Rows from block 4 of the text decoder of a small image captioner, named by matrix and row number. Rows with one number belong to one neuron. Each number is 200 + 40 x the weight over its row's rms, rounded and kept within 0 to 999. All counts start at 0.
After each neuron's rows are labels from the 100 texts, of 14976, where the neuron reaches its highest value: "tokens" is the input token at the peak. Only what is clearly more common there than usual is listed. The data: rosettes with rotational symmetry.
# fc1: MLP up (decoder.blocks.4.mlp.fc1.weight, 1536x384), inputs 128-255
# fc2: MLP down (decoder.blocks.4.mlp.fc2.weight, 384x1536, transposed), outputs 128-255

fc1.203,215,163,227,224,189,188,167,124,264,175,251,207,140,222,130,179,216,206,187,151,280,187,209,209,192,128,168,148,233,225,152,245,147,159,200,173,217,236,239,196,217,185,211,266,118,226,163,185,212,184,202,300,257,201,245,252,200,190,152,201,139,146,164,203,198,227,234,181,242,199,176,231,227,239,243,204,139,231,215,180,203,251,168,218,161,182,178,215,182,214,184,223,187,293,209,154,162,367,183,215,246,214,153,144,217,197,214,132,124,181,204,213,219,155,150,174,130,194,175,180,150,78,204,207,212,305,238,158
fc2.203,212,211,178,209,185,197,226,243,187,212,148,191,194,179,219,228,222,253,206,200,187,258,171,205,187,247,203,212,179,247,237,140,208,178,131,212,194,186,146,220,114,178,188,188,217,137,217,257,177,263,231,149,147,213,133,192,206,287,180,211,270,210,215,234,212,134,206,157,141,180,222,109,143,203,169,138,249,186,185,193,238,200,202,186,239,215,151,217,219,180,231,232,199,138,207,250,187,69,197,155,132,193,226,228,206,224,232,266,225,246,166,148,154,256,207,211,252,230,202,259,263,301,194,160,205,102,177,258
tokens: "a"

fc1.667,175,244,249,239,215,159,171,207,202,205,225,236,212,236,147,211,158,196,227,171,217,155,218,225,223,151,158,177,205,184,174,202,178,195,199,212,162,242,219,242,261,216,230,248,137,256,126,165,228,232,204,259,235,160,247,263,225,152,206,169,167,171,173,201,203,188,236,220,200,207,180,248,169,192,217,226,116,183,195,189,169,194,246,233,188,143,277,169,172,196,182,213,139,289,196,151,170,327,190,198,274,152,114,149,219,171,229,153,113,196,228,229,226,189,204,187,107,234,239,115,152,86,194,210,177,296,259,208
fc2.667,145,178,108,222,226,215,182,266,189,244,159,219,216,166,171,242,219,210,225,217,124,175,249,219,224,211,224,213,226,199,210,144,231,230,203,117,214,226,161,143,202,237,198,201,283,49,201,254,198,160,210,174,188,197,132,202,202,188,248,182,261,187,199,109,161,228,200,158,198,189,142,137,201,223,174,201,247,99,196,172,230,216,176,195,164,170,136,148,187,284,210,207,231,168,165,250,208,86,217,200,179,173,220,245,291,192,146,196,272,271,182,133,198,193,172,222,229,174,171,272,211,171,268,168,169,191,169,250
tokens: "fold"

fc1.27,183,151,221,201,209,187,209,172,335,192,298,205,152,241,88,167,178,183,222,195,232,219,226,204,185,135,175,153,178,214,221,202,152,173,184,150,234,183,243,162,217,208,195,209,161,263,148,208,233,265,211,261,244,204,285,247,252,224,169,239,196,160,189,152,189,189,189,183,265,217,156,198,286,252,208,172,163,153,191,160,229,222,233,204,185,173,156,142,200,187,188,241,213,253,217,191,139,304,177,198,228,217,134,214,265,207,169,114,102,194,169,188,247,207,111,187,136,201,95,175,202,103,221,195,219,268,249,184
fc2.27,216,220,264,193,155,207,235,183,238,161,199,231,203,239,207,170,192,218,198,197,212,163,165,210,227,176,187,191,257,106,149,271,161,233,208,271,187,213,208,171,256,244,222,217,155,282,201,146,185,131,189,214,196,194,193,204,146,169,214,205,158,162,175,266,206,222,216,218,189,166,232,232,170,149,224,280,203,278,180,224,151,158,204,202,183,214,318,244,187,175,186,164,194,240,214,216,250,300,189,218,216,163,200,185,166,209,196,225,204,171,273,246,203,149,257,190,181,126,288,135,170,176,152,205,226,192,215,176
tokens: "-"

fc1.463,228,228,226,183,212,223,221,255,180,225,180,176,258,151,274,191,180,206,179,205,159,220,184,187,196,240,283,224,195,200,305,184,237,232,178,202,173,163,157,194,170,215,198,154,259,205,207,227,183,186,208,152,209,169,214,130,182,214,244,198,253,235,273,198,223,164,203,250,210,229,218,186,152,147,189,211,299,204,186,207,178,153,246,162,211,223,178,191,198,149,205,152,228,141,196,207,236,102,210,165,185,144,301,183,153,183,144,228,310,194,225,176,186,216,247,220,265,169,220,142,232,312,199,218,190,96,171,207
fc2.463,216,202,279,164,187,240,179,221,229,217,202,225,182,199,197,171,181,185,170,223,224,95,148,210,197,129,214,214,262,122,174,238,154,214,223,246,120,230,215,161,282,248,170,240,158,261,146,144,173,153,197,241,127,193,216,236,216,204,242,202,208,190,160,243,193,203,302,262,209,189,204,198,151,180,239,241,257,242,181,196,172,181,209,216,201,186,271,198,176,165,182,187,177,284,181,200,214,279,216,206,248,135,204,138,127,219,202,174,181,178,262,236,176,125,269,215,173,126,278,154,182,180,266,216,219,221,246,182
tokens: "colours"

fc1.489,172,210,90,206,233,155,199,225,197,227,119,225,188,203,159,215,264,229,233,257,170,232,228,225,251,214,132,231,190,219,203,169,234,208,189,173,227,190,138,183,172,221,187,199,203,139,257,245,223,176,211,157,187,213,175,202,195,181,221,225,186,159,168,123,197,172,174,149,138,156,143,158,233,218,165,202,201,135,203,191,226,215,178,236,217,198,160,189,196,295,246,217,194,164,143,281,212,61,245,188,118,218,225,241,262,200,185,224,294,241,160,148,208,214,201,216,235,231,161,293,143,217,195,201,162,217,179,264
fc2.489,263,277,268,207,152,190,230,149,129,191,196,209,235,216,265,163,184,206,185,181,182,249,142,190,207,207,179,223,197,208,201,235,166,209,158,284,161,167,213,246,159,197,222,166,205,247,193,163,146,228,182,125,163,241,178,152,183,226,162,214,183,222,222,312,287,181,177,250,132,182,255,222,155,139,200,211,181,339,179,269,161,166,248,179,256,256,227,255,219,147,167,185,185,163,269,179,251,202,210,199,168,207,243,158,100,177,266,250,215,191,234,231,171,237,238,172,181,216,285,149,215,321,128,205,253,152,200,163
tokens: "-"

fc1.316,176,230,229,229,224,148,164,208,221,186,240,201,190,224,122,188,135,185,234,144,185,149,224,222,198,161,150,146,193,182,168,207,220,208,212,242,165,220,220,231,265,167,199,272,134,226,158,148,222,227,211,249,234,164,272,252,215,147,231,184,184,171,154,194,183,188,217,207,198,187,146,207,157,226,218,205,143,166,192,198,143,214,269,226,171,137,263,159,177,218,200,242,146,281,191,145,171,319,185,194,243,164,123,167,222,179,249,115,88,177,199,215,206,182,163,168,103,241,223,162,170,65,209,206,164,287,246,210
fc2.316,161,196,134,209,191,217,199,239,218,222,168,204,217,150,189,228,233,217,231,216,142,209,202,202,187,255,187,216,187,224,209,149,250,201,175,168,232,206,174,152,170,220,187,187,246,66,209,268,211,240,213,159,194,186,136,218,208,214,202,190,265,180,223,149,175,202,165,134,177,192,167,117,184,223,165,186,243,94,214,168,261,209,155,171,163,180,132,144,204,251,223,223,204,144,174,278,214,65,236,193,136,195,215,251,275,216,189,229,242,256,160,155,199,191,209,224,227,226,201,259,213,202,222,151,150,178,145,265
tokens: "fold"

fc1.58,211,161,232,221,185,187,169,125,262,170,255,212,143,227,130,178,211,213,190,144,274,183,211,209,197,132,172,156,231,223,154,244,147,159,195,178,210,239,239,203,220,183,213,267,114,227,159,179,210,189,204,300,260,202,249,253,200,188,154,192,150,145,166,208,198,221,234,183,245,205,182,237,222,236,245,209,142,229,214,184,203,249,176,219,163,176,189,211,179,206,184,220,186,294,212,157,161,371,178,214,245,207,152,142,211,200,218,128,119,180,203,220,218,153,154,169,125,195,187,169,151,81,202,204,211,301,240,162
fc2.58,185,199,152,226,200,195,204,238,191,199,156,171,195,157,233,232,225,244,210,221,180,235,174,202,173,260,171,208,161,244,231,147,210,164,142,172,195,195,168,218,120,183,172,164,248,122,216,255,200,233,222,168,152,202,139,187,218,250,168,215,265,207,207,177,212,150,204,137,167,178,208,90,167,216,187,149,234,160,191,170,253,214,187,175,219,208,149,171,209,193,226,216,190,136,204,268,212,49,243,165,123,179,208,245,243,218,223,229,225,252,166,157,161,227,206,212,234,217,186,265,246,276,228,127,180,135,167,261
tokens: "a"

fc1.468,162,185,166,211,211,153,170,161,263,200,224,232,161,232,122,208,194,201,205,214,210,173,223,218,245,124,103,147,216,203,96,199,203,172,215,182,269,240,230,206,229,207,192,257,155,195,193,198,259,170,230,234,244,210,204,256,195,156,177,197,175,147,141,134,177,206,203,163,202,175,153,213,289,237,196,226,88,133,198,186,185,231,170,244,179,162,229,189,176,249,214,206,201,254,179,177,188,259,208,202,248,227,107,197,276,178,188,167,125,252,188,147,261,209,177,185,150,213,142,229,154,94,186,198,183,326,251,212
fc2.468,221,259,263,200,141,204,196,131,117,200,159,228,262,176,236,208,178,222,177,172,162,259,185,206,217,213,203,222,206,188,172,227,210,208,160,257,158,184,182,179,179,188,217,185,229,189,204,165,124,197,171,112,177,220,121,143,213,210,162,202,188,223,221,266,253,183,162,256,131,161,260,231,180,125,175,258,173,275,185,273,160,151,206,179,247,267,230,259,212,185,171,171,196,152,266,182,283,187,204,207,193,228,253,167,131,201,247,265,223,235,246,263,157,257,240,186,194,174,282,140,258,295,95,192,248,143,183,178
tokens: "in"

fc1.259,199,246,208,183,192,227,222,234,170,194,122,185,234,209,307,222,212,204,165,200,191,241,146,173,211,223,202,251,201,209,189,205,239,188,156,273,204,212,135,210,146,190,176,143,258,171,232,229,166,160,204,130,132,198,104,173,200,243,180,168,256,205,188,302,219,174,142,239,124,147,263,170,193,136,193,214,227,224,182,201,254,158,175,223,217,264,217,221,214,212,211,181,211,152,168,210,235,104,217,209,161,252,243,207,116,200,207,309,214,256,214,242,139,226,282,204,231,221,238,198,228,351,142,223,211,144,181,254
fc2.259,210,271,266,192,157,203,217,164,169,194,181,202,240,207,240,182,203,212,216,212,210,218,123,187,191,200,194,227,222,177,180,239,157,197,147,311,157,194,180,198,200,202,201,178,196,259,193,142,119,219,192,145,130,204,163,188,212,227,163,214,201,211,185,321,248,159,218,237,135,151,260,163,177,122,218,224,212,299,180,227,196,134,251,181,226,253,260,245,217,143,189,201,166,201,220,196,256,222,227,195,167,205,213,174,122,210,262,268,158,200,253,250,150,200,284,195,198,144,313,182,231,289,151,184,251,120,213,201
tokens: "<end>"

fc1.152,183,251,106,189,221,224,201,193,186,234,107,206,191,182,230,189,270,223,186,277,178,224,195,211,264,219,176,285,233,230,199,195,206,192,179,155,242,193,148,167,152,220,180,173,226,145,246,238,220,153,234,112,150,237,153,155,193,204,224,204,243,197,189,218,208,200,172,173,138,169,190,165,200,206,156,223,249,212,184,202,253,168,164,252,224,208,180,217,207,263,219,173,249,130,165,257,235,50,241,178,135,234,229,215,175,181,168,261,270,214,175,152,203,237,237,203,250,192,189,220,172,278,186,221,202,184,166,259
fc2.152,256,263,271,194,136,209,247,166,176,195,197,197,252,222,265,152,181,199,190,185,180,239,161,206,191,187,193,238,214,195,193,249,142,174,207,251,157,175,203,216,168,188,213,173,164,292,200,151,143,204,187,137,175,230,228,148,178,215,194,226,177,170,215,309,274,194,197,258,143,178,237,245,192,156,207,208,183,346,189,257,165,160,258,191,236,268,256,273,201,98,182,162,201,187,261,171,245,212,190,185,190,205,278,166,103,193,203,241,216,149,209,242,176,217,230,211,202,228,238,122,208,314,156,206,235,136,211,166
tokens: "colours"

fc1.216,167,186,143,213,238,143,183,179,299,220,197,207,141,228,106,196,229,232,228,257,188,172,226,227,257,159,97,160,205,190,152,185,190,169,209,155,240,205,204,166,215,220,196,243,146,187,222,196,266,214,219,224,200,210,212,241,194,158,214,204,168,144,143,103,176,196,210,153,192,184,146,195,245,254,174,198,149,118,195,176,221,233,203,254,202,162,206,170,193,275,216,221,199,200,177,250,154,183,215,177,186,206,141,211,297,197,204,141,185,215,158,138,208,214,159,201,180,216,156,228,136,78,193,202,177,291,208,230
fc2.216,259,274,270,210,162,185,246,150,114,205,178,216,223,205,260,178,179,228,187,167,163,245,151,204,200,239,166,224,181,226,200,225,173,214,156,271,163,178,193,234,151,188,227,175,217,243,194,150,137,223,174,118,169,245,175,144,184,228,161,202,190,245,222,293,284,183,166,253,125,167,253,207,122,146,203,218,195,325,184,275,151,160,261,185,266,254,226,250,229,155,164,188,192,151,255,183,244,183,202,191,162,200,251,160,125,187,274,242,233,197,243,234,163,244,227,175,184,214,278,167,229,312,142,194,245,138,195,175
tokens: "in"

fc1.249,202,166,232,214,182,174,169,138,269,187,257,203,146,215,151,159,214,189,184,159,277,170,199,206,213,122,182,132,244,193,161,237,138,174,201,161,211,237,225,208,246,193,201,257,144,231,157,169,230,169,193,302,260,203,232,245,220,192,166,187,141,132,176,198,188,231,249,200,238,196,188,232,234,232,247,209,149,253,212,195,190,244,167,208,159,198,180,197,172,209,180,230,198,299,207,141,174,366,198,199,263,196,161,149,221,195,210,121,125,195,209,200,223,164,151,159,122,190,170,169,161,74,191,213,211,305,238,174
fc2.249,216,216,252,222,194,214,204,188,78,197,170,204,180,174,229,189,201,244,170,186,177,240,116,238,211,217,175,244,186,249,194,165,195,161,134,273,163,224,148,207,160,205,216,180,242,159,206,243,191,252,244,98,132,202,119,183,228,240,175,208,222,226,214,256,238,156,199,210,119,164,250,157,114,141,166,174,190,231,171,218,220,160,213,156,286,259,188,171,251,241,185,265,149,105,230,225,246,44,226,146,161,164,225,191,136,197,251,230,221,285,223,226,126,230,240,182,211,214,262,212,280,256,146,192,218,129,188,241
tokens: "a"

fc1.322,161,191,126,202,250,122,185,211,235,217,166,219,158,235,112,199,238,220,250,230,190,161,213,218,251,181,121,161,189,202,144,172,216,192,200,178,237,227,211,213,199,235,200,234,154,189,254,191,264,210,215,240,193,191,210,227,204,169,217,210,177,167,156,94,168,182,201,171,179,163,149,194,223,236,173,188,189,118,201,191,192,246,190,266,209,153,211,185,195,279,230,226,180,225,179,278,154,147,228,192,161,196,124,224,307,201,243,150,178,197,150,146,202,177,141,214,172,264,182,253,141,102,195,177,185,290,198,231
fc2.322,262,270,260,217,164,186,229,164,115,196,180,209,243,204,265,175,183,232,186,166,160,249,158,202,201,247,169,234,192,232,203,206,198,198,142,271,158,161,185,241,152,194,233,162,227,214,183,156,144,221,189,113,145,254,157,156,185,228,161,200,211,230,244,279,269,191,154,239,126,163,242,180,115,148,196,213,187,309,182,266,170,162,243,172,265,280,193,250,216,146,160,183,194,142,267,188,249,151,198,190,151,203,230,162,129,179,279,232,230,203,229,227,149,248,232,164,180,233,268,156,223,330,133,180,238,142,181,182
tokens: "in"

fc1.334,193,199,191,199,223,172,165,182,205,159,260,195,179,187,93,188,149,204,256,124,172,147,221,200,159,189,161,130,192,200,161,166,237,225,235,232,174,218,222,230,235,146,211,273,161,199,201,182,223,250,215,265,235,166,282,252,179,149,218,180,155,180,159,182,181,191,235,199,200,199,109,165,156,239,228,218,146,140,245,195,152,238,254,161,176,127,225,175,212,243,192,237,142,256,195,124,202,287,175,192,226,178,105,201,239,186,266,96,108,169,238,191,208,166,138,182,112,227,221,194,157,85,236,204,191,266,221,198
fc2.334,164,205,139,220,181,196,193,246,202,203,157,188,218,139,212,220,224,221,228,229,154,216,190,192,176,255,185,209,183,232,218,149,233,184,185,169,243,192,185,179,144,203,191,188,239,78,212,255,196,257,215,157,193,181,148,215,218,221,164,201,266,196,209,164,186,182,165,127,182,185,177,107,194,210,168,156,237,119,212,155,251,197,159,164,161,189,145,150,198,233,233,222,185,138,188,278,228,63,247,187,129,207,197,268,272,222,211,237,233,249,160,163,191,194,201,221,216,233,199,262,210,232,207,135,155,173,154,272
tokens: "fold"

fc1.425,202,190,213,206,173,156,185,163,269,210,217,228,128,216,122,207,228,210,242,222,248,164,190,227,215,138,112,175,196,202,140,202,172,188,209,148,235,192,241,188,223,185,226,228,133,221,166,178,248,231,206,269,213,224,224,239,238,180,173,224,124,138,145,144,195,207,221,154,238,199,197,219,199,254,197,184,128,205,220,204,200,261,182,248,175,150,212,183,178,236,209,229,193,257,182,217,144,285,198,209,217,215,105,229,288,218,249,117,145,162,179,176,227,158,151,184,149,216,160,231,168,81,212,186,223,310,237,197
fc2.425,189,237,139,243,174,217,186,234,113,273,121,238,234,153,249,239,219,204,231,209,142,236,207,187,202,269,199,235,202,215,182,168,246,240,152,182,191,170,121,228,148,172,201,149,286,102,202,203,187,143,209,82,159,221,171,133,207,188,225,211,204,208,226,145,242,203,153,214,127,158,187,123,165,180,187,245,167,194,196,225,206,215,211,166,229,252,167,224,209,186,143,169,207,136,196,219,273,78,253,171,163,221,261,202,205,171,258,186,296,232,194,201,198,253,191,229,205,204,216,229,190,237,153,180,212,169,140,250
tokens: "in"

fc1.32,241,167,202,215,225,183,213,170,224,220,275,184,180,211,153,153,236,206,182,202,208,212,225,201,183,177,203,140,220,237,234,237,158,187,290,99,246,214,270,187,234,231,215,291,143,218,146,215,241,160,202,279,242,206,245,187,155,187,177,223,121,183,201,125,195,232,259,150,257,247,172,186,177,239,183,176,186,247,203,173,186,209,198,193,195,137,185,200,187,256,167,236,225,258,188,139,228,284,230,193,238,162,196,200,252,211,158,136,246,193,237,126,272,141,167,201,199,160,100,227,179,98,247,186,190,224,199,107
fc2.32,147,185,165,208,212,186,208,239,212,173,176,166,191,167,223,239,213,254,218,216,198,210,175,203,179,244,163,218,168,247,213,159,237,156,176,150,230,194,197,215,148,188,190,175,223,125,214,231,210,243,240,188,171,164,159,225,219,243,153,213,248,212,205,182,178,140,206,129,185,184,196,98,174,210,182,128,212,113,185,148,277,208,137,173,206,180,139,148,210,225,230,222,187,152,171,276,198,64,265,172,140,168,180,244,249,232,229,219,201,263,172,153,187,196,207,222,217,214,203,271,248,209,239,144,168,165,179,270
tokens: "in"

fc1.353,187,229,184,196,195,247,219,203,180,198,125,200,223,199,300,229,203,201,163,206,199,243,148,186,226,204,214,255,188,204,187,192,249,189,159,249,222,188,130,178,151,182,158,125,267,152,219,228,189,185,203,125,121,201,103,181,201,255,206,172,250,215,180,272,211,181,143,224,126,154,252,181,224,145,201,204,244,193,184,199,266,161,187,218,224,255,199,219,219,201,221,185,205,134,177,225,221,89,221,204,165,257,237,194,129,209,213,307,219,248,196,236,145,237,256,194,241,214,228,195,245,347,150,226,227,145,162,268
fc2.353,223,270,252,194,155,202,235,181,176,182,173,200,243,217,252,181,221,224,226,216,215,209,116,187,199,202,188,235,224,184,176,233,153,197,144,312,172,192,178,212,199,219,199,173,189,261,200,138,123,227,199,139,121,210,165,194,198,229,170,221,207,213,185,319,244,157,218,229,140,153,252,148,165,136,211,217,211,299,188,217,194,135,258,186,223,254,261,243,212,140,181,201,174,194,220,207,251,212,235,183,159,196,207,180,120,216,269,252,162,188,258,242,159,191,292,185,201,149,322,197,223,277,132,178,243,114,222,211
tokens: "colours"

fc1.723,188,255,195,188,202,224,212,223,133,192,125,193,257,168,289,236,149,235,181,181,174,246,185,185,204,240,226,231,184,184,236,184,277,217,185,251,171,177,132,222,157,168,186,151,267,135,256,240,157,203,185,121,139,194,146,137,186,213,224,169,268,214,200,237,204,177,125,241,143,149,225,189,165,143,197,234,239,196,202,203,207,156,190,210,230,250,176,249,196,172,221,171,193,113,198,221,239,61,199,189,152,215,271,204,129,190,206,266,244,219,198,222,129,234,257,229,240,252,240,161,237,318,152,206,207,133,152,223
fc2.723,247,265,264,190,172,185,209,184,149,218,193,179,241,202,247,184,224,199,214,203,209,224,110,191,188,208,188,237,218,225,193,201,150,174,135,306,156,182,182,227,196,194,204,165,218,242,169,157,142,225,200,107,103,225,164,190,216,225,173,227,219,204,204,313,263,154,229,239,117,164,253,137,175,116,199,218,205,296,174,218,202,129,277,199,263,261,242,238,246,121,183,212,178,190,222,201,239,192,224,181,166,214,218,170,106,204,244,243,162,185,237,219,149,224,288,189,206,173,262,210,265,309,178,185,264,132,194,185
tokens: "<end>"; "colours"

fc1.737,201,152,225,220,177,196,172,129,267,170,248,213,132,231,125,184,230,209,211,157,270,170,212,208,205,140,169,175,218,222,159,247,145,168,201,196,225,229,246,203,229,172,213,269,128,224,151,172,214,209,211,282,235,214,243,251,204,183,149,192,153,157,161,191,211,220,250,179,234,206,178,221,213,253,229,203,131,227,215,189,200,245,167,206,172,169,217,208,178,218,199,239,183,272,192,172,142,356,171,201,236,204,130,183,220,219,241,134,114,180,193,221,238,161,156,164,145,188,189,204,158,65,209,193,218,299,241,164
fc2.737,166,204,132,230,190,194,193,250,191,215,158,178,196,145,225,215,230,235,222,219,147,220,192,201,182,262,184,216,170,232,222,147,225,185,177,163,227,205,171,198,134,200,185,182,250,93,219,246,198,225,222,151,171,197,144,201,214,223,166,211,273,207,209,166,199,177,188,130,174,176,179,98,176,198,173,159,237,145,207,159,254,195,180,171,179,186,147,150,201,221,229,230,197,134,176,272,217,56,243,179,130,176,210,261,263,219,218,222,248,256,163,144,183,215,198,213,231,222,195,263,221,234,230,133,158,166,158,276
tokens: "a"

fc1.60,221,173,214,198,176,181,182,140,269,199,278,207,156,226,130,174,205,204,215,164,244,181,242,209,171,161,149,157,216,211,167,222,170,183,234,171,239,204,273,185,238,188,209,267,123,222,141,173,211,231,208,293,249,206,267,255,193,174,167,210,128,155,171,176,203,237,250,155,247,218,178,195,195,249,220,168,131,200,206,208,178,232,195,187,167,154,216,202,181,216,196,221,173,264,215,170,186,354,184,205,239,197,169,198,266,235,199,120,136,174,214,225,245,156,150,183,156,192,174,210,170,69,217,181,192,276,231,158
fc2.60,144,193,146,221,205,189,192,257,211,200,167,174,196,147,215,213,235,232,232,226,180,202,179,193,176,251,164,216,173,229,213,159,220,165,189,151,231,214,191,198,159,200,176,189,238,101,214,237,212,242,218,183,181,179,156,226,209,232,155,210,259,213,195,161,169,162,205,120,190,180,181,106,186,217,183,136,217,116,191,129,253,202,159,163,174,167,146,145,193,224,238,231,192,152,157,282,197,81,258,163,139,175,175,273,266,220,228,206,207,255,161,150,191,176,203,221,225,208,194,275,220,207,252,139,149,184,162,253
tokens: "in"

fc1.34,220,243,190,187,199,218,207,247,108,189,121,196,250,171,284,226,168,223,169,197,192,245,166,189,206,229,240,254,184,196,241,205,265,227,178,236,177,182,140,193,161,189,183,132,274,154,255,253,155,185,180,111,126,212,130,150,192,203,223,161,257,217,217,238,213,182,130,237,139,169,231,184,190,152,191,227,228,219,206,203,189,149,193,202,237,264,171,240,215,176,215,177,196,124,183,194,244,54,224,213,157,214,257,188,120,186,228,278,258,242,198,213,126,230,242,208,257,241,240,179,247,327,160,230,206,138,142,215
fc2.34,231,255,226,187,170,207,226,212,157,213,157,192,227,213,265,190,240,237,223,209,205,220,108,178,186,224,189,249,218,212,182,202,161,193,122,304,175,197,166,219,193,212,187,171,215,231,190,153,134,235,202,112,102,218,147,190,214,244,176,220,243,230,199,307,248,148,229,217,125,160,246,112,143,130,207,222,227,281,195,210,204,136,275,202,235,237,241,227,217,140,193,215,178,184,211,215,240,163,244,176,139,196,212,182,124,220,268,255,174,203,243,213,158,200,286,184,222,149,295,237,244,303,159,168,243,107,194,227
tokens: "<end>"

fc1.393,137,249,128,217,215,180,215,227,156,188,111,221,208,203,192,229,235,245,228,233,184,250,202,220,270,221,112,247,191,210,179,161,267,190,163,239,200,197,111,199,166,205,174,189,208,117,249,236,184,222,208,116,155,198,170,184,191,205,222,205,225,191,162,187,205,152,128,167,122,141,171,141,190,189,163,225,225,176,171,192,251,191,172,259,226,218,192,197,195,283,238,203,209,136,175,291,211,73,229,161,118,221,226,235,226,195,223,264,227,255,173,185,180,236,236,201,206,231,228,210,163,237,169,196,181,184,192,254
fc2.393,256,270,263,202,153,179,237,158,137,201,196,209,244,213,258,168,193,208,203,188,182,252,145,185,214,205,192,226,211,215,207,233,159,202,150,281,163,169,204,227,164,210,223,169,222,230,181,172,141,215,180,108,162,244,159,156,174,213,161,202,204,210,218,318,284,182,181,238,114,186,260,216,164,131,192,227,189,339,168,262,167,136,248,174,252,270,218,251,217,156,179,187,196,155,273,198,254,203,205,198,168,207,238,166,107,175,247,279,211,205,238,217,174,244,243,174,196,197,273,166,226,330,148,199,261,138,195,165
tokens: "<end>"

fc1.173,164,192,148,205,215,139,174,156,330,220,189,215,156,230,138,205,252,205,223,250,205,182,211,223,250,138,104,176,210,215,136,181,210,158,211,146,250,215,207,170,212,206,205,224,150,192,218,213,259,183,204,232,194,217,198,239,210,173,190,217,156,128,159,117,173,179,192,160,193,183,164,194,256,253,172,189,143,145,196,190,267,233,176,269,194,176,193,176,191,265,228,223,199,219,174,265,170,189,226,183,212,234,135,207,284,212,186,156,197,213,162,150,214,212,157,204,176,222,127,248,155,105,203,193,182,286,202,233
fc2.173,250,261,268,217,148,193,220,159,119,205,165,220,247,198,256,195,186,213,192,176,165,256,168,203,208,216,171,222,187,218,173,213,196,210,168,263,163,170,176,220,162,187,235,174,218,223,197,156,148,194,176,105,162,254,159,137,189,224,182,209,166,219,227,279,273,196,152,272,129,164,235,204,117,141,194,223,172,304,187,269,161,162,248,175,271,269,217,260,225,155,157,177,207,156,256,166,264,165,193,197,171,216,257,130,128,182,252,221,229,190,247,254,162,246,221,191,172,221,266,133,232,309,109,196,244,171,185,174
tokens: "in"

fc1.559,203,164,236,211,179,183,167,134,270,184,259,201,148,223,150,170,214,192,186,152,280,172,203,207,206,124,185,136,244,202,160,234,140,170,203,164,205,233,225,204,240,187,202,258,140,235,162,167,228,173,195,297,261,206,238,246,213,190,163,184,139,134,179,202,195,228,250,198,239,199,192,236,227,231,247,207,147,249,215,193,198,243,173,204,159,195,176,196,170,202,181,229,194,298,207,142,171,368,192,201,266,198,161,144,216,195,214,130,124,185,207,202,218,162,154,158,123,188,178,174,156,73,198,214,211,302,235,171
fc2.559,220,221,258,226,193,206,218,185,98,178,171,196,182,189,237,180,196,249,175,196,194,251,113,236,207,214,178,239,171,253,204,163,189,158,138,268,166,216,154,222,163,197,218,173,230,175,213,236,178,270,235,119,131,207,123,185,215,251,178,206,236,217,228,261,237,139,199,207,131,175,252,150,104,154,164,160,201,244,179,208,215,161,216,162,291,253,175,178,251,231,193,273,157,107,232,228,225,50,212,152,146,169,213,198,136,201,255,231,208,269,218,222,125,216,236,175,212,226,254,209,281,268,141,192,217,124,187,235
tokens: "a"

fc1.417,194,200,207,182,240,177,203,290,121,263,199,206,275,150,243,203,186,201,162,210,123,194,246,194,188,252,248,195,197,194,282,175,234,249,214,160,164,192,146,250,195,200,226,173,246,172,216,243,207,170,197,147,242,201,205,119,146,168,243,205,214,240,259,147,203,170,233,217,189,246,223,216,144,155,167,244,259,206,217,218,156,154,241,156,214,197,228,218,159,204,185,167,228,144,202,151,216,136,213,183,202,133,298,181,180,190,140,221,319,220,214,146,215,201,244,235,248,162,220,126,202,248,198,205,186,145,179,205
fc2.417,141,134,125,202,219,211,190,274,242,210,179,212,199,153,177,208,215,216,217,208,171,170,247,218,199,214,214,212,224,186,238,158,227,191,251,90,227,227,184,136,221,232,188,228,229,88,197,234,226,183,212,216,196,183,174,245,225,193,227,181,267,182,177,116,126,217,232,141,246,189,137,143,206,254,188,190,259,88,189,123,240,224,147,209,131,162,151,148,158,257,236,197,226,181,141,259,183,141,210,192,180,173,199,277,276,214,133,186,243,239,166,139,209,144,170,235,223,184,152,252,223,147,295,165,142,206,170,222
tokens: "fold"